config = dict(
    n_mels=40,
    hop_length=160,
    num_classes=4,
    embedding_dim=192,
    arch='transformer',
    norm='layernorm',
    mlp_ratio=2,
    qk_norm=False,
    width=320,
    am_softmax_scale=30,
    init='trunc_normal_002',
    learning_rate=0.0017,
    beta1=0.95,
    batch_size=256,
)
Rows from block 4 of a small audio embedding model, named by matrix and row number. Rows with one number belong to one neuron. Each number is 128 + 24 x the weight over its row's rms, rounded and kept within 0 to 255. All counts start at 0. Numbers have three digits each.
After each neuron's rows are labels from the 100 clips, of 14848, where the neuron reaches its highest value: "strongest on" is what is common among them. Only what is clearly more common there than usual is listed. The data: two synthetic voices taking turns or overlapping, over music, noise or silence.
# fc1: MLP up (model.blocks.4.mlp.fc1.weight, 640x320), inputs 0-106
# fc2: MLP down (model.blocks.4.mlp.fc2.weight, 320x640, transposed), outputs 0-106

fc1.434:107136165098123147105150108113125107123126135151143117108146139116136161133125110131141174147106137093120145127134152170116124143131098066148107140132142144160131122143142130114118091109099122117129103130082104154168126125158108134210141160114156099158143097090118110135126100095138101118126120119115125139116181130151142
fc2.434:100126106120076139153073139151169130134122097121137162129073113129134100132116117120148143159126110126146093097107095108158150128102144124125162096089136122140141146128133107130140091176138127127108145135150159141078138119149116126117143125152121140128104103168126088125131157170134139134136140135126164093110069120129153
strongest on: deep voice; first voice: deep voice; second voice: child-like voice

fc1.559:116161147086120155101151116118120127135118143095152116123148147132148141132132137145154156142103196143141141129094152154101133125143072112157112144109158150176135125141124114093141103119096148114138097108090133170198151119136096165161159143120136116152127119067115132110104113108143081104132107130129119132103221114141135
fc2.559:139134077113083125139119167146135116131102124152127142143088101104154087136129129109132140185124109119108076139099113124166135121094134157135148094166153130125118140131137141127116130139164147098126153103126173134101110137138169137090123126138130150147096133183156128124122143166154154114172117145154133086129044096111160
strongest on: deep voice; first voice: deep voice; second voice: child-like voice

fc1.619:075127126112123141124111108137142128129103133175113109121140099126122146101121113130161190132117166115093149118124160136132128117150099081154122140167132110168128121120162128100137079137120141077117082142099093152190147114116103163168119108134130117158127140075102139126141111114133109121112105147120129118096210116154168
fc2.619:124169072155140108125123142159133141125093099133158133115083144168134123124107126130104117111173132149104108158117113143165140150118105143128141104124103104115102122095159109132172145129126120114108126124122158131108128139120149147130112109112151188135144123073124135141149130181165138158097110135084156127087172146107154
strongest on: deep voice; first voice: deep voice; second voice: child-like voice

fc1.109:091142147104135124118153125111109134115133144161101138112129134149123147131130130129146156133095144128111130129127106152132095147140095086175107148178131150136149142128126142082110116125146125123161127121113092132193161127113117155180125131149120123117111122026120096128124065105155105132145119100114103145125228151120138
fc2.109:139095163144076127147114086124110137133152116128143104146099106137116135135111135130153107181131089100138114092124184145089120140111154152103151122129127111127120151102127124205145128127133158157077110139158175127067118157110158099112144134126106107106153122165125111140113117169101146156150130105155118127132062116105122
strongest on: low voice; first voice: low voice; background: none; second voice: child-like voice

fc1.77:105135165096138150127127117120132109131129159151118134101134116095124137158147115168145161137120160115102161153163114134141125141136076096185118149155139143149159132144119146052122113148109116141151138141102080142183151137138124135179119140174129119118135112061136112137165098072125109107122119098140120138145192163125151
fc2.77:149143105118101117096074164140150099120081124149134149133064128142137119114129100120103146176098139124138065092132142127115116142119112136137139108086140115135140142119144164122106143130115110115115115140154150122087146143138156142101153089145092172103136107158152118144130161163144174121142106142122158087130101103124130
strongest on: second voice: child-like voice; first voice: low voice

fc1.280:088118150106138141107138117124130109118117137158120140124142112122108147138149113143145147096112142119108138142124124124132129113128073081159152146182180140144143110125141140058122107160139091111164102144110099124228137130128099142190143144139103122145135109073121128121147111082135089108131121120113115155108199154138145
fc2.280:111131094131098112152126159114102114095181167102146137123111084128131117154110140135149127148116127116133147136111092117150137105073115150108122152141136143108114126157087094131100126142135166153140127141105135133104102118154143108120115180136119093100094105201191120144128146157114151137107149066161139131141069092162149
strongest on: low voice; first voice: low voice; second voice: child-like voice

fc1.380:139113172130130129115106134136109141141138171146129102114157106104089169167115161109153190137103121140101136100140160144150096109129135052144137150159119125170139102099107108127088093108116093140100119121073107164140129143149131114198143135159108127101138125095102124154159066129137110124135125121125124168145167158103145
fc2.380:147133138096135109141170104126097137141160102113137131159137175137130126105097143156138143126137133115129160095132159157078134159166105121157126128129106136186144121103105141089148133100088157140107119122134119168171146135097105121133167106132139126130181146070112125134129139064120111139115128152111118144152177143116102
strongest on: deep voice; first voice: deep voice

fc1.607:098148137137152114104130136151164114123108148174121142130154114130113153131108093139141142125133151118080131126106128163139156140129069105154127126152138135161149143129131129060115081118137109080146130116114104132217163106152116162189137138131175112142142140058144090107121116120161100112131128165119116134101228131143123
fc2.607:125130088151152127136138144146133095121127154140150130121101141126137101112134098123108106142114127131135113114119084119120134133161131159091113132070121107097130167142132140172116111190154109124111156122134145088071125121157114155083118137149124149105126115200110111138155162160098107169128132101138141093123042117109156
strongest on: low voice; first voice: low voice; background: none; second voice: child-like voice

fc1.424:096139155126152141130139140117137119092121163165123131102133138121142163148146125120133139118124148133083185144103127125127102125131087052163127132157136129145151140158138133094113103120125118116147141120100086125191162116150106143181119145129120106128123124050134124124125065094119092135126114113145110141087230131148136
fc2.424:138148104142103117134123116093138125141119126136122119130097143130112125134153155128162117174151133106117112115132133088132137111108112174140142133084131175112183143131121127171135141127124126137091150146141156148065135140108152120125135127139109117127087110188152112155132112163089160139147144073136113132128057102142132
strongest on: low voice; first voice: low voice; second voice: child-like voice

fc1.361:091134129082145141164136142130160129119141129177077156130108097153128143145149133113150157104147131127139157112121109153137116124118137124178099147143144163112104144148123129083126086139169103097147151145135087095188131096152093138175114140120108122147088124110123093117149106140122107101117137102129125150127159132166164
fc2.361:123154143139130157114156121090079149132163135086135095133176138110120136128129165106149113103118148134132190140113133120120101146144149128102118170073158146150131105147110107137119120122115153157141142117081104155161125120110144111154131152124152073140125110105107186110105107131099094144074127109117132179131156138155147
strongest on: child-like voice; first voice: child-like voice; low voice; second voice: low voice

fc1.300:108133158102154140164143097097095111135120144167116145102134120100144131116122138130144156135135160114095163139126132160106122144133073070186094161153122144149142149136131135078090115128134099123156122157084095147213114142162114136187142161147124124116115125078143096127143103082130084139157122088155083150098227140123127
fc2.300:138137098092093115124125143135133130111123110121131133136107149122121109116122130118144117143109112141175091110147136122120110171096106161137176081108134138103121133143116143170139160131117113111106114138134169154069125141127153158122137110126091133143108109144149098142100155171139149128144120116121151078128055089114140
strongest on: first voice: deep voice; second voice: child-like voice

fc1.284:112141159096146134123131117126133120131140123117125120101134130111124154149117148134153172136130133111101160126135151146131118134134089088195113165121110120154126131147128135073139095113081125139124100107073091140177143113145090124210127148120151125120153102066138101132161112081123082132149103105111107135114183109138114
fc2.284:119149095134069122135083144167140136126121127120115149122081130134139109115113113100131135155111102128104109121119150105171142121124164159125155084139117114121114118093154125165133132098172108136100140149159174141052132128129161135080100108130133152133100099180139112149117163175154154142142126111130142081125053132119137
strongest on: deep voice; first voice: deep voice; second voice: child-like voice

fc1.568:101178132100165148121129110120130100149136148146121130102140135137128136144137152131142187120110135128099168137114124124137118151138111100181115154143122153129125124128126113101121105127107106125147123131115097149187145124165114143183134156134125112144154118065135109123149101064140083139147134116148119145111218128146136
fc2.568:147142098140082136156138129139118113132110104102138111131121148156144105097125107122151136162134122128147095153133162126122102137105132168097123089084135144141119137116124129183157141136102141122112129151161161143082122127079147142105139120138136155113128120169165126164111175194128114142132146116148130094145060104123111
strongest on: first voice: deep voice; second voice: child-like voice

fc1.152:085099147063127124121131119124120116119156124180101171128120122136124145126138129112156171104136131116115149109141103154114100133106112082196121158165126140111138137147164147047127120120136119117157146149154076095185121126115078145165104124129112129121108134085134089106134103124134103113128121105128120144151194135129142
fc2.152:119089142118086121144129116143114156165124099148135124143125098127105146143123147114136191158134102112140148117105117133153106102126117110156110152128157092135128118141140083117129076121167132135137144107095129164143075100113124107168154154101148142134104126092113120144129078140136121121117183114132155141124188141139127
strongest on: child-like voice; first voice: child-like voice; second voice: low voice

fc1.216:110135145115155143095124114126131108117105143120136138128142130136105148136117124142150135106119148147129113167162087138135131147143082091135128130134126131132134124147114110070136108137111097130181113133052115185177133140130127132164176115146130108137142098063112140147144111097117123124115141144113091131109186151146130
fc2.216:120125182142169134099141101130128143157147125145118108123167140131118142148133142147140136115133130160139146168142118132114137101140118082154105166166143149115122121118120128115120113090126126136156128139097053135189138139096119123186137117129124102147133127072088135128134076105106099109129136120131105180146186143137117
strongest on: high voice; first voice: high voice

fc1.364:116131119112148166111123131115143118117087157152103135088151104148094147126164097157133139114132160137105109146106130144133131118080093109135140133155134136141136124157119113081123084148142114093169126159085102118216137122128091145166132142134136128113127109088135130081144096136101105114124110105139104132100214119143140
fc2.364:110161129138162126169129145191117152114122126107091111182133137142116099105121119103120099150116167157155120141092115126149116164139095153136111162114120134103114134116162122135136092117094154103109150165135119128101107091126128107174109065117111148137158183135124112117125126149112139134133141153151133152168138094162121
strongest on: high voice; first voice: high voice

fc1.90:099140147086144160122146116119138150143127149139123125114151128104108144153104119134144173122082147155123137141124149164120119129155073105164097156148159134161139145157129135085120105136112138119156106137108097140204136104106098143181155131152131114117146141081102109130127118092164091120136125142110098142101187138130112
fc2.90:136143110123121135140104152135127104137102124126140140149093121142129121149136123130147119154147112116131121106136134091123139110078139155117119107123144128113116123121089134179135130134140155121133145132126154137060104131134149137090116129116122127114113109214170129162102155174132161121144137112130120110131028101131143
strongest on: deep voice; child-like voice; second voice: child-like voice; first voice: deep voice

fc1.48:096158150092143175102131131107145119138128148114107133123124146148117158147141130134135163104129156121130153138139109139130131139135096080167114163130149162138113142145113117065112089140129111110153125141095115116205142139146109143198106146137121101133135090030131100117123096090115105136107124102113115153097213144146158
fc2.48:198121138120119115104138123116118129154142117136142119141124140111087123136122127142098114122116092110137089116176156116138098140109129121130152118105112126090176113077088153145115187123122153136109140128144136104115101149132147115116112130160119131121138149101153109171132152150089132148129136100112150132156165175060102
strongest on: first voice: high voice

fc1.577:118134140105149127132132129119115084131123154136105129123123110109137145151128116113124175088107138103100144164120115156148124119139089073169103128174160140136153127151126128072107099144130115112163143109093084149189123121141101152179127144164150137129135115062134137115156095098139096119105127133153132146107226131151121
fc2.577:126094080111076121126115136126121137128107147132143165143074156131117131123113106122140117161133100103148088116160152158130124138132122129132146097095122131124129130118138114151130151123093141122124099119162161135089131123131150100110125124140121162111120108139149113170108166157124121153162128087125114084150109123103136
strongest on: second voice: child-like voice

fc1.574:095139137120144141095123112122127121130110126117138143109143130125107134133122131140144135108112145145123118166135088130134148130130063087136113124137142111132113120141122109072129096142105110116185103128057120191174137122140124140169168132129160116138133107061117135135130116076146123120104125144124111131104185130144158
fc2.574:126129174133156109118149110112105150151157128149116128141142145140115143154117156135137120111142113141123145181148094147108119098140119095156111143154121156092123133103120146109133123100118126160173130138105071124179120137097127113173130130126118094130124129073089129147144085099096098131127153115118104172145199155122114
strongest on: high voice; first voice: high voice

fc1.357:103125164087144106133133154133116115140148138149120150114122135121130130125102155135126183115141120139101143127129082150130136130141083088204133142148129109106107139132137125033136106132108126137173141129133070117167116117134100128152116140115148136109130143098140110126128119080157133142110134105118134140121157133140151
fc2.357:107134141105122137108125118109119138132155125110168197125089140106139155145114150109128148118117145121148146160142043122123125115138089094147099142128148123093131110140119117072129104129109126163202097111069125126177121126120123132167148149125134111150115112060101133153110120101124116170099121104107135145126206145131150
strongest on: child-like voice; first voice: child-like voice

fc1.536:097150134102156169117139130097137127142122121149138156140142145140125129127130136148148164120127179150146145133100118133133112134156093097145100133141131138145127127168126102073116078128099123090168099131102097150196150125137114169204137124135125089162153109068112135111154091101145082125129123113133122131114203138133131
fc2.536:152119108107115094137132168153131114099099137139146151163094113158131124136110106099110135114123104097110096115125118105135118132122104181127170095130129120101155153119124148135108165152133140129148158109159154104070096154131155147085090097180117179122115138180137077140141123109127190163155109126157151119129060122105125
strongest on: deep voice; first voice: deep voice; second voice: child-like voice

fc1.305:117132128109137148123129122123116113114098124156084128115120108136122148121148132140125166122115144125090153142089126159123145132130093091168142127149129134126144133160116124082130088147149125092163134104101109125203143099147106134179114137128116127105121127035121125105142073108176105115116129127141130132108253142130142
fc2.305:114126139121135104101144154120131111108125143121153088121146148097161143165120128146087154103143081133108115144159161099151143123114083114151142132123099116113113127127137112109131111147114121186132137117087108127146096118130108143172098153133091131094088110079151132145131151102110142149115158137151154177127219152152117
strongest on: second voice: child-like voice; first voice: deep voice

fc1.543:107133143096138131125116159118143106116118158130126140109122109125143132124133123124130158100109162105118120141135106137155114130163092093165126138126132129115136153143145127062111109146123102090160124141087113110188153141164117157190100119152125136120155130061161127110140126095134103127129104121133128126085195117125163
fc2.543:152124131111134119110070158164148144149106141149124137121086115113120099124143133117097132152125109139131090116141130112149106130126088182151144094148145109126131122107145135140103153117130124139086165113151144122104134179117159156113121091150132140130102140171149104135122134127111169131168129099141142111136103113100137
strongest on: high voice; first voice: high voice

fc1.419:093141133109149154147146125096122119121124133169107148134119122140109125132132145133159143143095144107130137162128104127141104145154056101136127141170130195115139135149144127048131095143135123104192125128085126141211138105133131150169152140130124102151138129082131141115138096103118107131144118124152071120111199106126143
fc2.419:124108125125112141142141142138087155156175161110152135136138125129129171171081182106166141150136111140127161153128100118115147097131107091132108131101128123148120137138124092094133084119123134154172139084076109143180104113095107110177147144128143103118133113098092143135138107112104112169111169146147160130125179139136155
strongest on: high voice; first voice: high voice

fc1.473:105133159093129153120136108105123109119145130136118147118116134121106159142127144128169148127129125116116142167111087145116119128143065094172108152149138188127119140144124099052144096133127108123177113134082128144203142121123125131166153130119118083154137114060121117126148102090137096128141125110129083136131195137148140
fc2.473:163099162128146063124131103128110163173161156166105124129128118136104152162106154128129148099179086139096136134177116118136104090104129096154116115166102118129144096105104150118131173104113099168158134117143077130135114164114110101130109149165112112114150143103115112173156101119087132169119172092114110162171163163085089
strongest on: high voice; first voice: high voice

fc1.540:103111161092125090136141120109099135129140141138134151119143125125122154144105149159132154110146108115076180143117110150116129139141097109187127155140111104126123116140124126082125111136110115140163153093118089123198117117139107122160123149144146090102134144059100117141150100093135094151113136142111116150132199144145121
fc2.540:145131164157150108137137094132114149160159136116167082125163172147118149166099155131127112121165118128124124131171152117127108113138136091119127120145107158156160097103102112149145147091090133173080110125094123179138149139114129138149173122155117108130169118073102138187143129117107116121125137107129111142148196162102083
strongest on: child-like voice; first voice: child-like voice

fc1.329:110143146102147144119129105123112133134144160141117156105138103114115155152135158140132174102113130147101162163128105151134100151149100085180121158169128154142130137137106103070121102126127113110154104165109109137201168130127108147166121127135106102114144135073114112105154064098138083118128104110121090152103184132123150
fc2.329:180129142141130102105138119147121136122155110074141079172150148132088090122140130157099112128123122136169106098163153094120100121092133123121151132095117137109139138064085182141119173151096166161106138135156119112101111173123160115151115110137105110122129132082161104132140177102096133154141128100120134150139167145125095
strongest on: high voice; first voice: high voice

fc1.40:092128136075150173130124116118140115139131136124130156110135129117134134133168112132140167129131155116106139145148121130144123134113092088184125145143139140133123135137146129072110096155123092116159130124076092146173138147146116147184164113146119107120130123040123103099142117076128091111130135117138118141128215140130125
fc2.40:142129060115095109136097138139130107109131110131117161145115142139133111117134120113132116145125126119155107127101117114122144134115137170131153106094131153113156123130160128144124133125132134100117136136164168103096135114109148137089118136124107155122110099169157119142137175160105138150150151104122145095138078139119148
strongest on: first voice: low voice; second voice: child-like voice

fc1.315:075127160092154149121120099126141097153115135144121121105143142148122152129133111114129153112111127109114141152100130155134119127135083062169087141151159124164134123155115136112105105146118102121147124160103090155180143131124116114178140139122164114133135124055127122113139088066141078129119135113121090178122193144122130
fc2.315:095119075123078122137105163121129119096128155112136147133084102115137120129117151111140127164114130111120106084118144137162124152091124164114134125102140117137114139139158120134134140133132132122090119109173166145079125126157132153084123174135101124117080095174158110148119193167134146140129117114131143050122050091129127
strongest on: background: none; first voice: low voice; second voice: child-like voice

fc1.562:093139127138117134176140096096125150116150133163115121129129147135150149147127143142175172159134127121114160137091140159104135117124120077157095145174121129174106137143167094118155066104139156123116128132083140164163119066116084123158153146116145088121121113119106122138161098106133106113146114136139092157103158100146138
fc2.562:119123167127126114117109151141106137136117169136095095113141077119120132156144118139104138108138095123110158136135154087158172110095153143158137157142133105159142125129094134151100125125178153165120174113110077144143119143154112107179069125139146131096113139093143103112168089115129141099118130133148152174123170132127157
strongest on: deep voice; first voice: deep voice; second voice: child-like voice

fc1.28:092138148114159113120125114119116128142112135138123157116139106129127113142115121116141157109118151138129135120143118149124122150135092068170128151130174097154134125141128135060112097124127116104160134120092089138174141116148116147187135147114133126152126118044116122097126080072133090106130138120147131154114207152147130
fc2.28:141130113128087128130164129134112140098128132144132151135085114120139099140133151102131136159111116148107119121094107148136147121098139139105142133135132185119100167134137101147157125142160125124121155149158169141082121116117143125082148113148111106147093139197144100133110163167125118090130138129115136126142043115128148
strongest on: second voice: child-like voice; first voice: deep voice

fc1.277:084155146099157151112138107120147133146157157131114131084120141119107166135119129178136159095124174134115126128145139145131138126127084087180127132143141156159124140167126127079127122126118097136141130124106097142197150132149103140179136130141138122128137134034135135109141093101124110108132145118124112161104211132135124
fc2.277:151130074126122130144118156134122097136138131120139147127075140163142108114109105096141122154129120120135094122115097114154113153097163162109158094104149134092107098122146129164142155142125117128125124135148166128062123136138145124092105129140113148130138135179139083132103153187137157146179131121127138109135015100111145
strongest on: second voice: child-like voice; first voice: deep voice

fc1.58:071131132128141152130108154133155121124108138155105103111167104139150152136157108133136135078147158161109142129098162147168129143129135110122118113141141113156115144145151106123136076164147099091140103137135085116173155094148098158154138133125139121138113131096132146106166092136144092101092115126090136142113168154153138
fc2.58:125105137127136155098130098111146133125118118141119124109135103105115138131169112109135126130110143132155131094156139170120123110098152110123103156141168159150144093137125128123094124153135100106115114152121091124155127144127112119144163145133116116169115157219091132152133101162121091102121142118137125153142022152176141
strongest on: first voice: deep voice

fc1.285:111141150098153153121139126136124112138111150133125158118107134136104161150140114141136166098108158135120133136106124140117133139139097102174106144136153151123125145162095131059134071156133092116182112137118086129191139118145125142177114134146102094111136104056138115110154103089148076124132111131137116142116202133133136
fc2.285:186126132111124086106117140144131131151124107115161143159104138132115093125131127144097104127127113097140108103157115111124105139126152155150143124136106117102177108061087142145106196131122132139119151116182122094088088157135126104122120115159119147121158138111143116159135118111104122150154134088125152128151138154077113
strongest on: first voice: high voice

fc1.526:090151165104148157115145094113115120151135123138121146136126122120115137155133136124168155133107124146128128175119100160123119132132060092138097135143153146139120110125124097043141076111139113090174119140077106136192148105118111160178156135117121090151126132079083117117138094107136079109135140131144086125126170139150146
fc2.526:146090149112142084099123128125107175151153150150122133155120116140136153143126109141102126100165102113112119155177069123124117096120118111162119143121111110113162112092078155106103173114128101154179131099130107115179105168102107130150109141173134119111133154109109119153161084152097118132089160085104129156164175176107117
strongest on: high voice; first voice: high voice

fc1.12:078142146097146177107154109106145120124138150141104141120132124126124141142146105131146170096119136113112144143139118130152126133129090080169131149150146154136139143142124109066134090130118116116167093136087109132212147112113106162182156152136158122136139128053114138134126108103134088115125134115107135133113198156143128
fc2.12:176125101109125119127120102141119112165104125126124152142088126137123086129157127118108122159141098122132080110162111126108094134096124146118115088135158107097138109099100157129108154138108144117134127136139136133117115166118132165093096134136148140147129145212145114145136156149130158105159123110127086084147074108108114
strongest on: high voice; first voice: high voice

fc1.333:115160158107141157137135101114127127160122151130156098118131147127124151157114119155142176117120165135117164111108137133116132128128098076168104147132130140164121130130147099102129079125094117126131118126084122149160142126102103171214157102152153095153148115091121106123134111100137097126140097121122105149117178138133127
fc2.333:120130104124087124126085169141148115136086151101143149106069108114133113148150102126109172167110109147105109131125138094175134132140134152114140092111116113108115120109160100143132117124134117133121168125138181128049133130153137127111109102165105170117128102129159085143137133154132155135136138138129162097119077105097159
strongest on: deep voice; first voice: deep voice; second voice: child-like voice

fc1.266:120158129100139169105138118115125095108102137152112139112136130139103136141136103102128131100115161109110128151144105131122122123115068082153118159162154141131165102164111122069134107154111102105160129136107108124189109151137104124175147188152148103128136100060127122121132094097166101125124145115125101150120203140136147
fc2.266:168131131150113091171128117129106137134137104153075134142103119144145118140123166118149103180136126140114128128129135117146114124114143166115114091130173127111109131096107141154126184119136120133125163147159155137095128112097144132055122122110109106137102132169136111142126121135121144130178157110175093120169056109080131
strongest on: first voice: low voice

fc1.359:105161118122156211106119144130136131118105119129099151107124147131154129099152103106101118077113192124141162179108082133132113156140091124109123141123152110110145097095132140105129101119149083096204099128111143115148144118143123174143106124107131142139169140119135164075117110114153109148105109095089145100082133124146145
fc2.359:083148110134095161112124151109143098119146136107153126103129135130133163135123124124145136121108142127153133160126105132128132131122125111081108149102144158171102135175120100118134079129119096123159107159095161171140149101130132137151183176104109107150137104170134146145112139163104097116124114096112148123128078155181149
strongest on: high voice; first voice: high voice; background: none

fc1.524:084127144086135127145130119131136117107129124152104121118143117124105149133124117105139159097132170137120153136124121142133142135131118096156106141184153130134125134137115132075123084157120116104163137130100084124207130117151104153170145164133142123153127106067141126109156116117137094124122106160132108127106220138145174
fc2.524:149094129170128094152087165162157147132121172141091077081140113170123119134143107125100104128148106143140140127090145107151137125143159120126128146139118125086102134104130129189136139151168091147102116159155131076099122131136125119135093125114112168092104134142143109119143100184132134140107131118098156115125115137127116
strongest on: second voice: child-like voice

fc1.555:105156166078128172115133122144160112112113139148105149094127116112152144145145121152131175134109148136127140156129117145157140132138093100177099149163143135139138136162142118064111094122123088112165127148119098139196150120134122151191121141159138122143120103080155111102132080109126098100148125122140126128102185117134156
fc2.555:157115098137099104116120137147160128137094139124118134132092133134154068125163110078109140170117104136129097076139136114149135142134133176101164114108116117100134141136163168159115158148146108136124162157160150143114117160134144133086125118140117138127105139120204112122133150165156185153164128127148145090135133095122116
strongest on: deep voice; first voice: deep voice; second voice: child-like voice

fc1.208:098148139100139147113129120097149086128106124152123143110116135112148149133154107120134150131101145124105149143125135154137135134131093092160122160141134142144153129124129142082118098125102114113179117133085109136206138118135103135185119134149115087145131116077134101135126099108142087098136115116134116153127215136160125
fc2.208:139119088118065099120119114159138132126105125099149137156075144141143129110133113124131133178135132113151120103127131107150112161119117150118133091070117088121147106127125130122136126134126109126109145123186167141074106129123133146083123140151144155120125122154118102133117150155131150128153147088151161096122045109138130
strongest on: second voice: child-like voice